Weights of a small model that answers yes/no questions on an image's attributes.
Model: 5.6M parameters, encoder norm layernorm, encoder activation gelu, fusion encoder layers 6, fusion encoder moe soft.
Rows from block 2 of the fusion encoder of a small model that answers yes/no questions on an image's attributes, named by matrix and row number. Rows with one number within an expert belong to one neuron, the router's apart. Each number is 500 + 40 x the weight over its row's rms, rounded and kept within 0 to 999. All counts start at 0. Numbers have three digits each. After the name is the row's rms in percent of the matrix's.
Before each expert's rows are labels from the 100 texts, of 14976, where the router gives the expert most weight on average: "fires on" is the input token at the peak. Only what is clearly more common there than usual is listed. The data: made-up waving flags.
# router: slot weights (fusion_encoder.blocks.2.mlp.router.weight, 16x128, trained with AdamW), inputs 43-85
# up: expert up (fusion_encoder.blocks.2.mlp.up, 8x128x128), inputs 43-85
# down: expert down (fusion_encoder.blocks.2.mlp.down, 8x128x128, transposed), outputs 43-85

# expert 6
fires on: "flower"; "gear"; "ring"; "three horizontal bands"
router.12 136:486455516428467497431501499558535546475542505516554526429529514563545512493527562503493510535572447443495511517559533510505522560
router.13 130:491430505487448475471471518520522510538495459538516519469500544549514436471586579543525452590532433501502562437476474435464497560
up.38 134:472481527491610521559440511456461521502530489454549487484492509483447498507444491503495507481516545527497423512427471455501494530
down.38 125:485485511487500525493490405531550458483460480544472494512466480534456571516477489489560472445482448521523509471616576575475443467
up.39 101:524567491425477487489570432521451549496387484499487535443540512465529531594491508514553504516530510523477501420446505543485517569
down.39 111:434479453528514499565431527493560460486582484557479497504493569509474484505496479494414527476536502501582528524451494513468493475
up.40 055:536547509515549502540541541518434487455524559500395477478478505481539478447481469488536508477513513515456481503495535545504509494
down.40 070:571488494372445454516556460538481516527512458540511519525484502527471445466573506511464580504505490490507545471578514597431449508
up.41 093:527493475570540499532419467503489523364523518465503493535530503554549529546482465474436539454495471513485438475494517428535572456
down.41 094:506465589473461552532520519470513558547469418486563454477448536481495551445417454489494492530500520506456465507514521495492456534
up.42 108:526468472488469550486528530436528481402498504523473482535497508536457516496456462521516449469512557505510564500526477542496481494
down.42 112:522515500506474493483449474470484509549504477557498425480544530490622551509539527489482473520485437477429434464447540526514543472
up.43 137:444441533564515475545542473470549506538467541480536484523426503571514483527460491519507574585512459421494485545515482492557547544
down.43 112:538551468516572512575421489527458507505506523515516458516527472416458571490498488501512443497445496545548463453493493461470514484
up.44 092:522421499489529580540512452428518531466506485536470500543468494508487506500492471493581518481459544476497450425477545511528436441
down.44 102:554548508512517509506514435562577397491525504503487499478494461518512464508507508528451517423542502563415515460500491492571527509
up.45 088:460554454560551482562499532527512500484519461550518535523406513545571560488402449506548488530520525449512504465564547482443514497
down.45 085:517496504529545491510461491522464502536502549482493436439534485550471547490559553528546504487445488581515475536537507437563456505
up.46 065:489548459490558455534443435452515472559399569538510524490458530544530479510529495488513457426446468523481489510533497598552464497
down.46 098:472488474423417513452548486548458542498513543520506468473490535495494583457496485471421488551533559549514466444472464514577452463
up.47 135:606499518478494540527517463501504459470524474453470542497534523509512496478399544544437447511545475536437479528526431534422517493
down.47 125:497477582547500471458419525563447545498494455466502458572451482484526503511550487435529543509448525540455509478462511517476552446
up.48 069:519476524554532518493484404490420482550460516548513555426508418517548495537527505431517518514530506486522474524470442497467592450
down.48 078:480520492488479536558472520541507505439513536446531556591465616495513492470421498537498489463461499524483514447485532530502419599
up.49 139:551494525557420539497503558372471494508505457537460465518519467459419474482449453515479537545529478535543471555557587493510510497
down.49 097:503553449480527507448547500475547539460470477534514497479512443564516442630497468556487426480455490472534506517390508482513517537
up.50 083:450470485512590525500484525557536489469473497435442586547492468478426484557459544522541523534456530551475443486440462504462479542
down.50 088:539506486497418498447502474510518521503553448502498484460518548540527562451556506501456453528542479487472519488484502527572510484
up.51 070:527531498546510466524542556478578548473423497474486459551502546551501477444557487412513503447438469493424498554482436469457532481
down.51 079:556451415508526496474479507434507539463512492541509455475483494505489506498470524509494484504508511452591491564533484489498508495
up.52 137:581478475480515534485512499484537454491499479515539483512510532525541586505519507502564565552542504436451559442485486538459531485
down.52 128:535526520547547480526503514482510480511468501454479499484491512472465501544489531469412484545467550521492518488444486425510529473
up.53 053:445533460488477461526486564428497479541459498460502535526403496502466504469512437443539499458489581553423555497476450433538463567
down.53 074:553525483480470515509487408583485520457469564544475445543520591528488483496534565465452528502503454526518488568529566550470594448
up.54 154:567470473439458485459487491503443457477517476462520527499503560515548523527453516543549435519454521547516525484538477492461590524
down.54 115:473502479532477462488449507483510585533504545525436497530493436469528491553528586531585455508462440505466463431459494491474503539
up.55 064:478467481560572442428561419513527511521429505485536484543463448542449461526463497552526579443549492507502500511466471461510491490
down.55 085:504484504552458488505421489533558510438487488439541587494510536596472486475526515565472467515485530485487393488521527542551470467
up.56 111:396427490549495527437474524437475416556522478539453469471510416442533507457513413465558472428526554540459474529470496499549543531
down.56 096:523555536449528512510541449491513567442473520509558524482515530558418458567493508522531516520482462470534547476569530450463478512
up.57 105:499546465472531551470515533463424479442502519525411504420503511466559539498596412479475477487450477516524482504450571525491490500
down.57 090:434503549441518510460433491490472531517454521542542473508477517567524474498497426444523548471510520503566556501595521528507474459
up.58 097:587508560519505420578513502527440534529479531512518518490511518403583511541502488556541501514528493477503499539477477439557498474
down.58 103:473485470500509534473459436545446497476531541505488458490487462542535539510504524446462538553455524449469504466486454535479464515

# expert 0
fires on: "black"; "brown"; "purple"; "many stripes"
router.0 129:468537512488585514485541473497481506537503550466457558446432498432452539495456459484567471498514523563490454537453502562479424393
router.1 122:492485528492552495480497543481530441451504514539448566534507527515460477522512521454522508482449502491595428494485524556493470481
up.6 096:529494500530458499510560533462553446482472497444432481489492489496443532407545511518524446547482468510460484467543471496553442453
down.6 090:519439522539442548468518503557516537496550454484483552520547482569550608507522475488589556545470482473492568488445465577458522504
up.7 065:496528499442513487510502432482511474480467460448512492471548563526466497468528548560490425468523492514508503559496456445437529562
down.7 079:545518523520545517532527551537418546507516517452457523489465514480489512506414506536478501494443495490473482473489494519471449554
up.8 092:526462463410538535455495510489506491484552453449490481516438563531522490469448448474446598518485550505499514464431532478555559461
down.8 128:458475564496457545506503508493451512497448502611453588488494464555400454499518507489514497445437461494519490578501468566456567546
up.9 156:542532513492438510512446513499437476606531542515467547516468501476460448557518488447581437461508562532565550477502519490457474456
down.9 128:520543478435491547488514515454479444539555544514500497477523574555523461522473440485527472450458530543515594469519554506510545442
up.10 061:480557473484437566507472530437490524484570525465511535466517557461496385539464540460587471415473508448486548479565493483497465479
down.10 059:568516453471491518418522446534465541506481505522524440489566509481573510570581428449494436526465542604453558476472549545515542520
up.11 144:505499485515502527504507455475436486546522536499519442434523447489533493483600462442477498439545571449574457527505494468552502515
down.11 109:486491505525470481521518506543428426528514561454538529505526480573584545422477562480490444476514513477551476424423521460541521544
up.12 131:445508527468421535549437551529433505510543493489438499496471511483462438545475493504552445457517478519595537506518475559494548491
down.12 141:508605507443512584474474551520487456541533503450507505425539549511517475493493467503539516515493514516528556541541504479506540458
up.13 041:489481463529538460573475500428498478547535460544513513497516573458534474486505554522419540494504541538434498492485443465524479523
down.13 057:536414498470424502497550490518494497437505530469455461381479534401514539517463478510491520523510521496501482456507511558510459445
up.14 070:468546470559404508526551482528500496427524484486588437477540497576542553447534558496538517478414471498473452434503470520482497549
down.14 068:463519485499484475501496543507463493570539562397469585520516442504472452550471447510443466518516491508542555553505527483457572560
up.15 035:537428528503510513422552442487514526517511546459507454483499496547551447480521495557511454423473505495560478505462495439509557503
down.15 039:482527601539524526547526510435495501441487456561451498462521543506520542500505528381448568480519454511462478499525465546496495450
up.16 092:535454489437442524484484458501528485521483468571555424568520513542459449539584462500542456506444476464547501547547519513500544484
down.16 107:490513562501583468463471477517589467508468548499498545571563523494435539513483472459573525478526437466461452458464520497465558488
up.17 095:436470503497535504516569575511579473432521471543478417526528573541564494509592400530438477417515585417497457502528513514510508452
down.17 099:462445519472471485507496530545504563522417501496495575484500453524462458485552503465460421476526537522523519494475602593590461519
up.18 117:575450494490485489556487527525470531451523567399413503461459497539502526446481491553467498515552532495555500456534489380478522548
down.18 105:466524548539477514467473505466527516548502522473506537490495527528523502507515494487522517468467500520482455564472547556537514458
up.19 062:481477495525561491551545475493551485566497508501489533485596428515470501478464487518478530483489466493491510541462465496522492504
down.19 075:531441467529405452496532481412471603474459494530521474564538501522494472409420534449526541575588472504495520530478450499495531552
up.20 055:494505419540481509599547463531506511504442500541494453453526513435477465507535498562524454482475504576484512473472514527447546431
down.20 081:577545494481535513549523590511429538452447485525505567504487500509517548440509490505561562497502536522488542531462454542470450545
up.21 132:546514562547516546477522537482476491482471463449513527440590628487493485380535521525531494505512542447476465555541517488546528482
down.21 123:562525512480537505481551552472471419459569472418515475519501509516532504513532568526533491532435489479557544547501527513501488520
up.22 100:480433494407539504510494509497538516420478507472473609466497487493518510552458487504453528497566529493429463542533540513555430475
down.22 130:589508481533451507435520519455531480538482549510514461454526452470475559419474471543521514475525451524455392503488417545448472475
up.23 053:559559462506531504483560421431553508470524499529480466503451512490505465431566473431490543496481520466522527528507512449581557546
down.23 064:454479537534493488513549592568479503509485577512515489493522438537491577496490544522495457483480470511504493472524425520543567442
up.24 178:466561469520467531489534566478517433585552452461521531550514482513411444533464521490490519519501551516518521572431485481442422460
down.24 122:514533450475461542486484489446444465479525539460506432524535513545515455475582458504527487509423552512510550490573489498496598500
up.25 056:500456466594605501543518537528457514549549508531449544514505511471550467464439480543479570482493516565523537432510543499504450517
down.25 089:475487557453485419485526443443435489420508528475583468506522518490465503401444510463588478462477531521482504481488493497516540480
up.26 055:469477506459443482505608475515547492478535492473490529462538604406571441442476474543421486541513508535462470507507495520485520528
down.26 071:508487474432516482483449489524513450539430492530545539483456440612477520489573520511523474511523462493449546473526499583469519461

# expert 4
fires on: "triangle at the hoist"; "three vertical bands"; "two vertical bands"; "offset cross"
router.8 123:565522489535569478505494549522499457463524562419541480478541446418550493550436503476444493478551560547533508577454432434556506496
router.9 088:548510508491555443547454457486524482498505514372456500518494520403572500428480491483483513517501464491456444525405521492513457477
up.6 135:469454497514461499511446569486596496533485425500574528463495480519488515506495462470481539478490596515509513454462488512532428427
down.6 140:445461538484417469490546423486523489538495441575532492494546462528494564564479500481539490512528496445418464461445449570523529500
up.7 088:491550609487469497516479509483504490543569398435436550465549555514456480439418456516470565480537467561500525514517550493446481476
down.7 092:497419434559504473524476562521460543541531519553500492462476416455495442525585499492483421554525547501476447511489463515516584538
up.8 125:426495535499611533505468464523527528462543532450517517446630484534487510460467538494525488491496522536458466457542497522513475527
down.8 121:483520439554430516432453452475516545470493530575461476513505507493560507516502466521485448526424504519466524522466492516523499552
up.9 049:584493508556566464510493500467467484560537485545523447530477485548466551420536430490499526549393462505486512488524554503548486479
down.9 047:484525454476470430453466457516528454507451458504425487515560500470487425527455555459508484456545528543514555484465459484515489533
up.10 082:503476539460512533510507457479509505441503525473492455488490484595472495507560484464478434536487508537461570502502535421541501541
down.10 085:467516490532459450500436523473476522558538505499518531519543531462464463535480492478432514476477494477523505499456484634474477486
up.11 063:482523495536509460519515487553495552454451507548530517535492472545492515456560445559492484485525528479483466509524472415520525480
down.11 070:570459522510468554524502493495481507521509486501462498556513519479517494490500562484518452484500544547512540545456487515449494569
up.12 036:612475477476484529543491426525501421499506489472453504508454504491443530508478464448536538498450459500560536509491485506441470440
down.12 044:498470556514501452476569516493511479500444522494605451485558533501493535433505497530518523501558464491466531504456552485490477586
up.13 017:480491487488459486549567490502542478585492488455459488460484460468490514500558460609515500576507468411476475435510508517498482507
down.13 017:470511589463500529457481517557497497494481488557548524492527567468493542562421530452576466471543563502551477479496501525422544518
up.14 105:485502481460505523465547454469584542506469528471528519475559431538545467553502543467508475498497472446555529470555528475569473542
down.14 114:508493493560481527504519543389548451495488528576482479553457492485526479467480420511577587466522551548499444606516506508499494469
up.15 039:441543485529397435499446561488566507522495514414482465475545538539530486497564528502455448491485460494510533458469518523476537493
down.15 047:534498534520533564452584495487470482498500453553543495503481509529410522511413473473570540540526503535527501503526474521448526445
up.16 124:491498459563502483537474476462516468519509486417551529531532479521530464574489479508584566512442422511480519444496476526510506550
down.16 112:540500508491527474484501508543477525456444496566469490563499578532467453486472510412489467464510498522538476495532521407548526469
up.17 124:546495522479502546471549469423480444454487555442591499488511579545429517457512542548576554495505476545440447509449473479456499474
down.17 106:484509438489535442526426472503468511572457459569445501552518472499535436502488489455490488439480512542502494467556486519550498473
up.18 023:508476438462477518519464524526467489464486513466491493478511537577501522537525474506491479510514538459506516496510440407418461449
down.18 024:543475531538534525529502513430446514517505477533585490495480487414525529472453494436440565472500556569496438487443508591515480528
up.19 115:463469532458579497503517445494517491478452530562600429448482504516459497454485533482424507532520482485549464503496572475510457505
down.19 114:506490507457398464506492546537540563558544521554409508504541481537503472535551564538519546484468505480458591516511414436506508543
up.20 106:441530560447465531494563573454588462506495546481566440518523485481522524528441472543504512535437485518432523520598460518537573542
down.20 114:560489480517513494476477430536481424492498431509438473502518503513452477458484481526538501558523418558522563545564491492474494516
up.21 142:471483510515454524513484475473527416483502523514515516438476536467573580521448492445528502431479502551572417521462441493503505494
down.21 123:474493478544494518528461483549422576572561522441495432521486510597465437531506535530469523584531513468460535522502494494527469520
up.22 100:463509534444522514514517492531600508502474496539508434495494437433486529547428452482436567456516499501431483553530496506555521479
down.22 106:527515545488502437463533510470537462540477467499495483522509530519516554481560494543526460501492456508527575473539512494464488480
up.23 064:535520506518507479483473552509475486524465474516447479470460568460510539536536440493462455500449553475546501518497514400471473515
down.23 072:416514512561483446495540453490422536546563499496471484566495505571486448494489544510513571495527505526464515458429438552532509490
up.24 116:504522467463489484495504555488539483486502462507495474498541491515450418500426470475533554514577579513490499514546522457567442416
down.24 125:547483566544453508582531471472594456519467478511526496529540460509552610498453503545453494543513475439485455513546472501570473486
up.25 097:476499485529517500539473454497523471502456450547506452468565496508490485513536509502513473491386484414491544494454494520582434535
down.25 088:544529528497454492428548525500487537457501474430457504505427420535479471493531495544450511521547467546463546509473551533470517528
up.26 019:517536504497410552554511470436535386430522443515540541435529570522505439461542486490533543544426448521464505533481497475496571569
down.26 024:568514545492519482498543460495543506582456498465452440538494516552479538521506464480501446449624518504572467522445522461480462480

# expert 3
fires on: "two horizontal bands"; "border"; "saltire"; "diagonal split"
router.6 085:492524429556531458497517516534514561486545468426533500475509542529489529530487563451536514510499540432474518454514488431529533487
router.7 083:521452501467549475519479431491465477551511533491567471514551462559429485484460505535535567511508529493481551440550476463497524459
up.6 092:499512438528538543469478473441463570502430532453543473447549531513466538480541456519426461533471497538479493560548466466502459515
down.6 097:491499477492444459488400471476536500552483507524467547511524490493539479520540454492497493513519455511481551394470544476509504497
up.7 056:479585416474539491508533526467510456466514475555558448538525446472565481451501445526524472531495433529480533461522585522490477434
down.7 057:535466497487451463505501544469503457455559538460466464488533552579503419542530576495401485508520470489486519466482453465474537525
up.8 143:507408538514526537519501441515457553484482530547492580553552556473410515533449485508530540490582485500540475586540501499489483563
down.8 134:504452551463488491526467446495539417532555515486554452479467459557483545555512494544578517561580486437437455504501524534532489468
up.9 109:537498464503559485475452512491526500464520505549483417480476485551604486534528451567495458516403478513471594520540487515501514480
down.9 107:493512505545427490457493489527412495481478513476533557558526489466420474446409562466482491480462500513481455461538542435470490495
up.10 032:557516448486524455503510532485534538505474552470526434478451579452504508498438555509519454529544466523477545515458469560488445521
down.10 039:476513521474475471544481504597492510481524437404459476497510444539541515546516453498501538537481494475493511443505491465443540498
up.11 078:525511468567463501520494475482451509506471526515495489482483441477520462562488494524510477445469487572468485485552525536556504539
down.11 098:483503516517560444522488518585495591495485444506480484584532522533433469441443508425525497488496486516486534430468513472528491500
up.12 039:530464535489555532408522529497479457463488477539586556435479516533406533511512538595486471599528475449531501438459502436491557433
down.12 039:429554481496422459534469459483533539550488501474517440549490520452491502487502478439493531439488504490491529549520481557512370558
up.13 122:538470518536572511497454482495458510429421481481538506474496498509546456553484487466463459510442494603500473517488530445454594473
down.13 125:536501525493456488526460460473471570504494490505442591504528562424480532489480475514502492509491426452533492417523573525557490499
up.14 134:531562532526460447514466488459527446429551507524495541552514442499538538488442611525546506523537453498457499507559481418459436506
down.14 115:442437536487529483486506423513494498520510469524443431483515529452500578528519519509469436446489529472505441482549498546584481490
up.15 098:531544570508453501463518464461533498518451430516535467538512494525448457440418482528523549557579524529431457581483529472489491569
down.15 102:524477474523587435483445508574455477493524545506534501548497474507561481547521477536471490481532521494515548374509533509545520513
up.16 033:447509459501505493483484442525579521546520478502501464549500551571542508460522493524497451509497590493471506462394502495473492532
down.16 039:529587507474403435564478533463494549501496523462434525528461475433538521498534560485502504520489487526508428539487497566439531427
up.17 146:554451463476509516500434491524485501498517486525506582473512515591504488519481490539492556490569496537547476531530511486479479485
down.17 133:454487492545475479517550447441532504497520528439539472446467478497460526449486502529476518510490474422443517469531517558577452480
up.18 116:505517406543525511472514420422441448475439505531513463514514535443497498497484488510494506566501494550461453575540539444527484486
down.18 104:479477556561530431515467488450532523465490497432487536494489489584582491525501470508487431512504537497533427516489513490469528516
up.19 073:411512605556511560521493520484460532502528499491481528436493486443469482471513450571581521539427493450504502448528427449477508484
down.19 076:588549480549494480507500552518501532532485517444520478513496513534497373615442507458519464492450527490499576550567517558534479547
up.20 118:476453491465466563425506465468544515517505475480522505485526534488518451516477491581486472543535521465473485556535505479488511537
down.20 113:507469501535543455505445527449534459504450538498558514494468444493441516519508464531548543519555522489434483477429472569536463497
up.21 173:413445500469577469518492455475587531521521482487516558518489497523443516499425463506502542483463561459549524549512488542474482562
down.21 149:500545510515449441461496513497521474512568533562522420524480425570448445532539538445491469535494480536457524439478421477543550534
up.22 133:453504460512578529587439528512406464524525508592465502462505499443497544528537510517481501477447508458598488517483514480472514541
down.22 119:458514513557470457439538468502442545496474474450560510610504532524454505460491530518508492439523545437502446572585553476496453493
up.23 171:495505549490514494462518442449532474520550483408536569544521585503482500459497489533479532553549466437483466500466450532509510515
down.23 166:502518479486472514561497539462514444547527587530476461448493455538452498575507510540464503481473502541442526441529476521502492529
up.24 107:528506514485532506528456547510486479535536531506525573507511529559500513487413485577519550409457571464498484419490520516464525477
down.24 112:450476491520504558534540481449511502457514451563442493520496427451443585528520453510481430509496546515504520515513519490562427488
up.25 141:533426536439510521544435509481562435431532480494538470486490495566508479545465498509484532489589440537447521497512494469472477418
down.25 138:454494502551504459436517481514570543477504457537567506535553516464516529487482462505475519517471526480560439468536605545515458506
up.26 134:498440509499484524484498480480462510485542539476500531502531520489455467450514503537505529579516507449530600521492516528483464598
down.26 124:497487445497548490503492487457480446534490476521517501547470446520535522477520526505567515480498479505460476459532469542534486489

# expert 2
fires on: "grey"; "white"
router.4 072:566542488487444507524492542521551478527482440452544488463456537508560513545493566432433518502546518446449526444535552532473452520
router.5 075:480561480451462509490568495520498425490546526567452526445446410534566503489491451485520467481452543546484498467532469483538540483
up.38 038:481502539491509492434525430492459509502511418438409501483513467493453458479527472593507464552530528469491515507533509440528457513
down.38 070:531553445471538490495521468493501524509479515501562498432550550495593511533493493485526499411508474570489424565452507478525447477
up.39 040:470508548457493491601531462462563526526473448483472438523494427451454518496517528577556541458442521518476454551551527485497555389
down.39 043:499470545456475487468512524522522550427487500456544486497524542549553500550470459411492414548548507520448600448469493514488419505
up.40 011:481543530517470502507441519468412492533497506533500463528472476414498481558477543468486575509475466503426474493426457555522544524
down.40 014:544492462429493562504506474557518498519492472446535452487585556550527458467440461561480404487521510514513488545572577450494538512
up.41 170:504570509485462494414518537530437478547451463527485532463448545541581499450516549465497454479442517536508483495479502525443476472
down.41 215:469477511444531542513561404499466443380528528547452566518503486508533558553534474556502503478493503509506485565525539536536490572
up.42 280:541511484583517476534457429485408509495480525489558559486526464454489492456505518586568556541508507519481463571510538523528467523
down.42 239:526456486567521476472474487432539446543511506468590488484506471468506471521449606532515512421507493430488508436501516448478479433
up.43 009:477506473593548524449463424478443523534486571518545360532452520461473518493547541498546456523491455547508460481490521436463541418
down.43 012:519537544493513480524526595539548460493516428485505512527469506585502433552527500484463473442455502529491484526499522481476509512
up.44 098:536400489457569544523505549551554428518493528524507508447432413540500520517511519486411506492500513472465518494467453538490488508
down.44 112:464484471570482458509500481513465550575508449470448497495545601459549532494462529485551512544561531526494557492518461549536493468
up.45 125:478520544463463531441521487530550550511521474472534456508549507449521509493505465457433484504544510487525502417548508562541602518
down.45 110:427510488524482482504540458508429477491600507511498526508457458539558472480520556575545540496516473458519458513479405515480455490
up.46 033:590525488518499520546544552531499487485478470537485538463540589561471510493545545467565436469499502416512526498478538445478488510
down.46 050:517520545548545532513429541422559602512508514521474512545561472536453472490412476509510511532488504528522482504464503515524545452
up.47 015:533461525492521526429490503583451480516544480414514415447453522482462468487528486520511452440496507495535487500543562499429588489
down.47 021:507534505548509493567498541455513492493422466574524522522472515573531517481518542509534484484491542561468490498492442432503425469
up.48 006:529499599473577523499572499516527512507412414396477511504449486554448492466479539534454464428535497484462535491525526457495497425
down.48 007:467472463549512515480490524550453500470495520567586400455531486484458479521556464505487470559446488529481473531535470482522497453
up.49 102:437463499486499507522528593521530548519526524526506504493516496535528494487457552471479583498474469457551406488463546519522493552
down.49 107:450528549446532430442446451463541496525461504529517564487466469495468476427543515527468493493543541474467490523601467461453490446
up.50 126:503515506442487567468525505498530436540527526612476551502443451526499538475508462447499483424515514511540528503502488560485429448
down.50 127:551467496489465505510556468556495465529489502520480477510472441498550544547500438523554518532501518484441487467517424573526495555
up.51 049:502574488558574549516516458427506504518459509520450504570541485510475495515503441462467476540541497481512516504584548484509569439
down.51 047:545425555491459452574522513539503450556564532476522492438491486528589554505498517490510478521451506456536491506483539507515462521
up.52 114:474515465524450483444483513469430531556532504538483532475515491513467482498636462523541512533401502436482600484548471468478563451
down.52 104:511492413472466492467477549463481461469475506524498471508462530427444477530456555508520486516506499536547465509499465482487534565
up.53 135:522536503532433533480511495474439409447518502467528521471502484522570480513493472536543500444416511493494516497492501445505556508
down.53 139:480463533458515500440467400504549488469532501482529583550474540479501519536504518511501511541506428505516442516496519508500514448
up.54 121:528577512424471533479518542489541460510553488510506550457451551502610507530558521497485499493475499472464434474409490511492503498
down.54 133:482473473495537489519470494489542477439523522529493535578478459536474557512530488498431503430471528521510504546573526618578462500
up.55 026:526493490512555507543521459452466455527465495546512458559556523502543543523478548506476479538512515498516457456606529471517509423
down.55 027:495512475488461496439620499523533462496576491502475540510437506598514469482478540513488456480459502454490541487435572522551533544
up.56 081:568519557515533513522476429471494440481447492525477507538506477469501514472513521517529450447494482546479495555454538535508500463
down.56 108:505465426535471573488592515499492484466580458464530499507463507533542525543490490524494537530546540510535484548474525528562462519
up.57 044:535471505505557516512583412514447491504435553451540436507442446440455525486526511481522491508508504488563449456504530438452499548
down.57 049:443579516477447529452560453531511551553491507588550515448553498494560480446517535519481441523494528516538535540520484539475522520
up.58 091:440512471497482520521517471479557529514501533435524501544533511538471451465504428423534565551526467545475500530544569469544428441
down.58 110:514554560488496551513481439603528533478492509513482563541461563460515515583520522467451535499473500488514436575426474509518452490

# expert 7
fires on: "crescent"; "rhombus"; "corner square"
router.14 095:502501532513486509536498431451489521544488482506485514581559557483484484462578431485517472491480564488482503439497524550537517431
router.15 090:525586516583429526531568550534432443442500508561472481498444450461531523520467558554552540542432510516479500533550527511479580493
up.6 050:498575489536428503462515545508544503600493492503438480523424517490476503424516487530436502468522499471616466484469538526539452535
down.6 060:500464531473605468547492478483487464429472524490525487448546498481512506557496505496536554497509449507451468500527425514487549515
up.7 055:509519455577492541461519533498501480441469514478542546457525522459532494468467546498521486490515463520472589543607513520457498478
down.7 062:568543469463517460553571454501445513485547514504521492543508528514515506471421493527498468592530579482528528505492369447612555493
up.8 091:526471471533522504489499502474486413488563558479519581512482515512486508512489442555547538490543499458511525501521427550562445411
down.8 086:495452521476550555576509492418532443531566520574479537472527423534464479455460491488539510527522472515532511396497490502449530547
up.9 131:465495481487530498511520546495607490476550469558502477453455565540496492531501450452482511553518436500563493485495523502523460388
down.9 121:500460545510475435438544440456561456503549496565477488522530417490545518562499491543498442461524522484500532516544487542578510518
up.10 133:526541519491514471542508483464521413516557527484536522469536477509435520497445463542558543560582477500512549489523405523497521510
down.10 124:455526434507483463546501488510500425531561540533521479461503481563473567529484498534471477534498460561501523488517431494539472486
up.11 073:540516407513577540523546526508484459499528522520471573537486505453540487541512543488400461527496499529498499510480399518429557438
down.11 083:553498464540470538475445466534501448440512506511507446503494599497474517550469401515478543494534463440441501464465528488538444539
up.12 081:529536423546494471574466481518536459396517514485496503498502527492524483522518463572547473541534519441573519458509474498517497493
down.12 083:448485488488487531540521491465498476459535557531519550517509468439457440591496432478504511440498477471518469519577530449544496465
up.13 127:546560469472552514533512546517506526463517463536502495495406471521525559534480488481453521497440527454548570453452449476482473559
down.13 103:512489496552464488460482491498513464558484476453513492444541523490543540553452488512553466517452484520479451564447506552518499511
up.14 047:525522488441495505517527486542449447522467559507519577505416443494469493458536498523499497524558467488519527485488561527520429517
down.14 052:449447512517556572516490500463500563409475555445456498536532536522549491573525444468479578461482508536498469496508546481545503535
up.15 087:507503514470434465422467494476502477473465538534567485543563433469477472455515514519473488507518473405492510498505539542485476507
down.15 106:486435487493439500399503460466504504482483504520562499449536513489511514462486492476512567500474589448417497501519476439538485438
up.16 190:533502515441552541553500544504534441479548471522468499518424573498468542523464445471539508471540510523497544453445476452446488491
down.16 124:508476455509510431479460503474487523577482513419513473533545500453556437536531535536488487607465554469421497540453500534507491515
up.17 090:483489493479534547482511450480465481491441508497474594516480475489530498534565528495466485473488514556563465509413464520494508457
down.17 078:468535534498442483480541544494481508529498524452569461436545513517471541472494527554551553498567438409431540521576523496478483536
up.18 069:571474504412545464491521485467534526490499583509442433535501526509401513479547516440482494520489417555481521573547520515545548531
down.18 079:461479460480456569494501478565522483536557474526533494529592538454542444556395546442510525501546488511513452471523447512485511445
up.19 116:540530505521441479509492499537392501517525536530465531521473520494479548493481477580488527561556444545518493463534489556464555544
down.19 106:519473468554477423489520496598489567595525500495509445525517553509564460486516582525485439512471521512483506440454385478497537519
up.20 050:454551417535502483486487483589516459524449486537453549477508546409534551488487513475526502478475470462455499456546571436484445551
down.20 057:566462507407603482484508520473447563468485555461434474464492480603479447549490489539489492534508524543511477505475520578550470438
up.21 087:506490489471455457496480482449497454526496462560517533455548512463500566519463483447534505471430534526479535435539528460509507498
down.21 087:467480525543572467519478476576545542557474491521479497578488430436502489483530511543442529523524440473497478513516542541479467512
up.22 111:626529426510542495527498519513381509510459560521479560503497530512502474462547528546515456482476515459484514526513504546512537426
down.22 114:444471508488456500472516486465557590455467488502497429485550508482490472483439509556514503502544515518551493480528478453497514493
up.23 116:568568514540468500497493534516423462513521482490348545492458542475451522443480489548510524531487509531536520496498492551427566553
down.23 108:485423438530552446573466517550472525515473504546525482496554493514599476489421580491447444446522473495578566467520476430513500545
up.24 048:507545486511519513571450478504451457471481525468545513520465526459504527478516474520574482543486464480520490508503462482532492511
down.24 051:485502523451559485529501486560427457468597520502508532535490416476527433603511481494448518534460417566504546509553517530491477553
up.25 113:493515505505488500600494533499579461478522515441549466438534522572461534436499512556553462565551465511496456458518515485528518504
down.25 096:495528520495540482447527449435421520476506469494429558546546453443576456559458529471501542438522607492446503518440439490469502520
up.26 070:495456516486554496558487530541460514595442456587558494469532448512436497492514427522537492524464535580519551521549519499509529438
down.26 073:495427505522461511544527538504532516465532567488474459530543487549422501435524539485537604473493481487440456562533494467459508501